A small masked spectrogram model, trained from scratch: log mel input.
Rows from block 0 of the decoder, named by matrix and row number. Rows with one number belong to one neuron. Each number is 128 + 32 x the weight over its row's rms, rounded and kept within 0 to 255. All counts start at 0. After the name is the row's rms in percent of the matrix's.
# fc1: MLP up (decoder.0.mlp.fc1.weight, 384x128), inputs 43-85
# fc2: MLP down (decoder.0.mlp.fc2.weight, 128x384, transposed), outputs 43-85
fc1.36 111 [138 128 127 128 128 128 128 128 128 128 117 130 128 128 128 128 135 130 128 134 153 130 130 129 128 255 136 128 128 128 137 128 130 129 128 156 131 130 138 128 169  73 125]
fc2.36 139 [135 122 131 128 128 128 136 122 128 128 128 121 141 127 127 128 126 132 128 128 128 128 134 127 128   0 113 128 102 129 127 128 128 127 127 137 127 131 126 139 128 150 151]
fc1.37 111 [127 128 128 159 157 127 127 128 175 128 126 174 128 144 128 128 128 128 126 128 128 128 128 115 114  89  17 128 207 215  81 130 128 151 187 128 123 128 215  49 128 122 128]
fc2.37 130 [128 128 121 128 128 123 133 128 128 128 129 129 129 141 128 128 128 153 126 126 136 128 128 126 128 123 153 107 130 127 128 128 122 128  96 127 129 128 145 128 130 128 122]
fc1.39 094 [128 128 128 135 128 128 149 126 119 133 128 121  75 134 128 128  96 122 128 125 128 127 130 131 128 108 126 128 112 121  66 128 128 127 128  62 130 204  58 127 129 136 128]
fc2.39 107 [129 128 128 128 128 128 246 128 114  94 129 123 129 128 132 128 128 128 128 128 128 120 128 129  80 127 128 111 129 128 128 151 132 128  13 117 120  92 127  84 128 128 128]
fc1.40 104 [255 137 144 128 124 128 128 114 204 128 136 130 128 124 119 124 128 118 129 126 129 128 126 111 116  65 118 249 146 203 212 141 106 127  65 153 141 128 153 128 127  90 124]
fc2.40 098 [118 128 128 116 127 128 128 130 128 145 129 128 128 128 129 111 128 136 128 130 133 151 128 134 128 128 255  36 157 109  62 111 120 128 158  92 110 123 128 130 122 135 128]
fc1.41 061 [128 119 128 128 136 127 134 128 124 129 128 128 129 146 127 128 115 124 128 128 117 128 128   0  95 133 128   0 128 128 130 128 128 162 127 128 128 121 128 128 128 128 128]
fc2.41 088 [123 125 128 128 129 128 128 132 128 109 128  74 128 128 129 128 127 128 131 149 128 124 140 255 132 129 128 161 129 128 109 130 128 156 130 124 128 100  87 128 124 130 128]
fc1.43 091 [128 128 128 129 128 128 128 128 127 127 128 128 128 128 128 128 128 129 128 128 129 128   0 145 106 122 145 138 143 138 155 128 128 128 129 128 126 130 128 117 128 124 128]
fc2.43 142 [128 128 129 127 130 127 128 128 128 127 128 128 125 129 128 129 128 128 128 129 128 127 255 107 120 173 129 128 130 132 128 138 128 150 128 128 136 129 144 128 131 128 128]
fc1.44 135 [119 128 141 152 126 118 131 123  99 128 113 128 141  86 128 123 138 128 127 101 128 128 131 131 137 166 128 131 128 106 129 128 138 128 128 128 128 129 112 128 137 128 127]
fc2.44 087 [128 113 128 127 128 165 137 122 128 128 128 128 133 163 128 128 147 128 128 128 128 129 128 129  92 131 128 127 129 172 128 128 139 124  87 145 160 132 140 128 158 128 128]
fc1.45 152 [105 173  49 129  93 113 125 127 131 118 128 115 128 128 128 128 165 128 128 134 128 128 126 128 128 128 111 128 155  75 125  77 128 139 128 142 113 116 255 136 104 137 128]
fc2.45 115 [128  95 128 122 119 130 180 130 127  71 116 128 128  67 128 128 109 102  96 128 128 128 128 152 129 110 129  97 128 134 127 113 125 182 128 125 125 105 128 128 128 132 128]
fc1.46 057 [115 142 177 128 128 167 128 130  63 226 130 128 128 128 100 128 128 128 128 170 196 145 122 128 128 106 153 126 128 128 128 114 128 128 128 128 128 129 144 128 126 128  93]
fc2.46 038 [128 128 128 128 129 126 139 128 128 128 128 128 128 135 128  97 107 132 172 217 112 129 128 128 114  18 129 128 128 128 128 101 148 128 183 128 104 142 128 128  99 129  49]
fc1.47 036 [201 127 188 139 135  73 149 135 128 128 109 130 122 114   0 128 128 129 128 128 128 128 131 128 128 126 116 138 129 101 138 128 130 134 111 128 128 128 136 128 128 128 124]
fc2.47 023 [130 179 128 128 117 128 128 126 125 168 128  25 128 128 128 128 131  48   0 128 129 129 121 169 128 133 135 128 108 182 117 128 131 121 100 128 121 112 132 116 132  41 179]
fc1.48 122 [145 130 130 125 189 128 128 129 215 128 166 128 127 124 209 200  70 127 128 171 111 128 128 128 128 127 128 128 128 186 164 121 128 128 128 128 135 113 128 176 103 134 128]
fc2.48 068 [ 77 128 135  93 105  89 128 128 128 128 138 128 128 128 119 125 108 128 128 255 128 128 128 128 126 130  99 128 201 111 125  96 133 130 128 157 128 132 126 128 128 121 128]
fc1.49 094 [123 125 111 128 156 128 128 128 128 125  44 128 246 128 130 130  93 129 128 125 128 127 128 128 128 132 128 128 128 146 129 128 126  79 130 128 132 128 134 127 136 127 128]
fc2.49 062 [109 128 128 113 128 128 128 129 128 128 255 128   0 128 130 142 128 134 128 133 128 128 129 132 134 149 104 128 128 128 128 128 129 127 108 179 106 130  91 137 154 128 130]
fc1.50 114 [128 128 164 128 128 127 128 128 141 103 128 134 155 128 129 131 116  99 128 128 125 128 128 128 128 129 128 128 128 128 128 128 128 128 128 148 129 128 126 128 127 244 128]
fc2.50 056 [128 128 137 128 128 159 128 131 117 128 130 178 125 128 128 128 128 128 213 132 131 128 128 130 204 109 128 128 145  86 128 129 128 101 128 128 128 120 111 128 128  18 128]
fc1.51 115 [128 128 130 128 125 141 128   9 135 118 150 157 122 128 129  91 128 128 128 128 125 128 124 128 139 157 128 139 128 129  94 128 121 137 125  12 137 128 127 155 139 128 129]
fc2.51 079 [134 128 128 113 128 129 127 128 128 144 128 128 142 123 128 128 126 103 122 128 128 129 127 138 124 157  86  55 255 128 128 226   0 189 127 128 108 126 129 128 127 140 128]
fc1.52 108 [132 127 210 144 128 128 119 128 255 128 124 152 146 130 131 119 127  94 192 103 128 128 128 128 128 120 130 128 126 131 102  99 130 186 128 128 126 107 118 128 128 128 123]
fc2.52 097 [128 128 128 126 143  98 138 129 128 128 131 116  40  51 128 128 115 135 114 128 124 128 129 128  40 189 134 128 128 125 128 159 106  19 128  98 255  25 152 128 149 128 132]
fc1.53 078 [128 122 128 127 129 127 125 128 133 145 128 129 128 128 128 128 128 126 121 126 128 133 128 128 128 133 128 128 138 125 128 129 121 150 128 128 124 125 128 127 133 153 119]
fc2.53 153 [128 133 128 128 125 131 128 128 128 128 128 130 129 128 129 128 128 129 128 120 128 128 139 131 137 128 127 129 127 129 128 129 133 131 128 127 129 132 129 128 128 128 125]